A small image classifier, trained from scratch.
Model: arch perceiver, norm rmsnorm, activation quick_gelu, layers 14, width 192.
Training: normuon at rate 0.0078, held-out accuracy 96%.
Rows from block 3 of a small image classifier, named by matrix and row number. Rows with one number belong to one neuron. Each number is 500 + 40 x the weight over its row's rms, rounded and kept within 0 to 999. All counts start at 0. Numbers have three digits each.
After each neuron's rows are labels from the 100 images, of 14848, where the neuron reaches its highest value: "responds to" is what is common among them. Only what is clearly more common there than usual is listed. The data: numbers of one to four digits printed on busy colour backdrops.
# fc1: MLP up (model.blocks.3.mlp.fc1.weight, 576x192), inputs 128-191
# fc2: MLP down (model.blocks.3.mlp.fc2.weight, 192x576, transposed), outputs 128-191

fc1.370:474471462504524523492513510471511501500506506504494537521519571477508509482564566477533543456484509511465537504463387438469469517511515486451471526497517509489505496454506584491509541518582456
fc2.370:570502471547532556523435453515466486512527479468504442502549424474517526523434482495468519555496460492469510607503449486485579405467534552540605448494498459572537459500548541511581568525512488
responds to: length: two; brown ink; last digit: 7; last digit: 1

fc1.277:503498443491535484467496496592474519505496457541525550549486535501526503508468557474458486428562571534467498483526470504555447490516429589536541484508495493475521499527503493561494516503535408
fc2.277:563467524499496528448551431432492460507516475471452508500544488520476576473504454513475562529567497501512478458542548534470460634495519447452465528505486515486474465553588478479462477559492535
responds to: length: one; orange ink; pink ink; last digit: 3

fc1.118:449533531515541540417572522511454494511493509515552483473469518446528547474497515543596455488550511512554532459543518479492474477548524459518566532454530509498504438496521485489493490438534526
fc2.118:573503498548492552552500467449464447457434598492453515498474439454467543475521509553540548393530505509501431559508500507550551478557527429462568543523504465451494485475513562465471479507467434
responds to: length: one; pink ink; purple ink

fc1.39:455522535449499565478524471594571481511514480561527485447540461474533478491476427500541496523544543532449505443475463476523458522491538486565491488485547511576529436486505557447484534480463439
fc2.39:542544497543471414559555549417485539469541550460493520518486491508535543523489571494438459509441451483515507496484458545436512454454511484456499502484458501487471432483466462495499480493532553
responds to: length: two

fc1.375:488480491475492470523479550456563505516532483464496519518557442438479533462445529473516498463466513538521494450495576509533478532489505520455423505528559412427580465481491462486561595565491507
fc2.375:527513532492500463520506528560563444538486510439501494446453553536497512487497530587472559536576488523435462467480454534486457464492536471530559459507612483489515535454515449528526504462489538
responds to: length: two; purple ink

fc1.329:532481448512465445398553477524469505480530494521497491541530510528529506490490442555563481456533473563516516527511527479460480546446523531448517473488419476450472499467474591511513588436482519
fc2.329:519525455512446500532530510538476480479556462452501561455535447592420466538480462444505547483484429491484503557503551501570536451487391442522537531536565504443493485427515458524496420537563446
responds to: black ink

fc1.67:603522572482447437486523537454506528519417471490580465557493479526489456524524521476477478564447528521475489439468503478436545474525429521486420517464493431492486472483524442495531549545540528
fc2.67:441500527530475563546505485511521498526551502529448547377457538537485537491486528522539540483540480463545475531559464561524367495497572509464596471579493500466539477505494514464435507441492471
responds to: yellow ink

fc1.23:516512440493590504456507522510443458479482521467480451511560461506484498583484507511478468523472455508461475472465516561512559505526517579530462451506493540548534482560530430457541476419493427
fc2.23:566489536514476513589505488517436521562533396513553473506422554439517509518511455536456480538541545529528495517492409411511536412539552550509520528541417486495501522504497523515496484423501504
responds to: length: two; green ink; first digit: 5; black ink

fc1.503:483540533466454492550586480551461575472479469472488519488546491552566461434464501514538461466522500543501479568446617520413407527481517534488469558513493459462480448488505509493520463474500469
fc2.503:470565503518464443493475499504496531433506529449514517495504492595504546491441396566495557479492464521553487592516451465507475509520441486515494458588578425530522497506496495536499541572447579
responds to: black ink

fc1.439:504506490447503541539561454471487470468538485464522462504435518601472391404463489529571507438541525546481528467522485450425523449495480517526516462549540441474470487479480536466447511428467504
fc2.439:514576435482517422553521471518549501421481477524468614520465483489529560527479528432463470496468532501514461496603491463517481452446531478533586464474418468520527554564494520506520485523549498
responds to: black ink

fc1.323:437470519538515530495483444529498458582440489478489541500518461461468530455513486510469543517455554403492515511519475470445529606438592476483540391539537485520577513590570447541494516462455502
fc2.323:532522453529427448510507508488555493537493449480411502517544491515467544486479479488486565516519508579488433525473465465514490475513495503545493510599536475455462465475560498517511539520449530
responds to: length: two

fc1.252:510508454556466540405452465483562509389574477499431538536487550559560479543534501490462519449577503469472536550490469562600495499497484515496489486519481469563497411469501460477560418511557442
fc2.252:490484542484454488507487447480532495555550483440458525448497469475497469487533536530499441603474526569528539512502524536468512503450574530541531545468486553437523480416586488572441506462468496
responds to: length: one; grey ink

fc1.509:451560472535506507483537502498579583435510526539487524501465541512543466457541490487475526498545535522424502478573550553537448528523479542503451517433518466484491478484511463512582442505426466
fc2.509:472459515451461496591540451473541422507573521514484468458477486505544514456511478524539499511541548487547498539522467511508458517523508492450525488502411482482512547465479482531510537549450531
responds to: length: one; yellow ink; last digit: 3; orange ink

fc1.528:477471548460531534550520471578442462489454537513459444471504506525467496522468496453403546446551541487498514505477534453522504570579481504507540494515498491461406501541509465528557469446512485
fc2.528:519455497493518493489484442486501486512458549512526485453511501544570558485444484422461465450533548491536539516471483476472535459450445507548506498519533489460560593494519466582552527455443514
responds to: length: two; green ink; first digit: 5

fc1.159:430576549504523509479508404437497510406478533455464568513523402557501479542472508486509505431527512557435550557503506577491442513506481487469488535569539452557407511548553453416557473507520597
fc2.159:482484502468378483604491565523514557532469471515531470516497524529464551476525550536521518453517538499527500535512483409536503473558576512517478421471450451509602557540538500511466519478465496
responds to: black ink; pink ink

fc1.43:453435513440478534430525530436558557504478513443561528582552471529480490501447487538440529500535497461583528489486513521582440426463518509505476461487515484541531507526514573457442575584486438
fc2.43:542572478505456495507540532498505533450517517463506562471492490442498508501496495453494547590550528466527537478499468443459513491495549449522399563490464540573533416463447508486530516529425547
responds to: length: two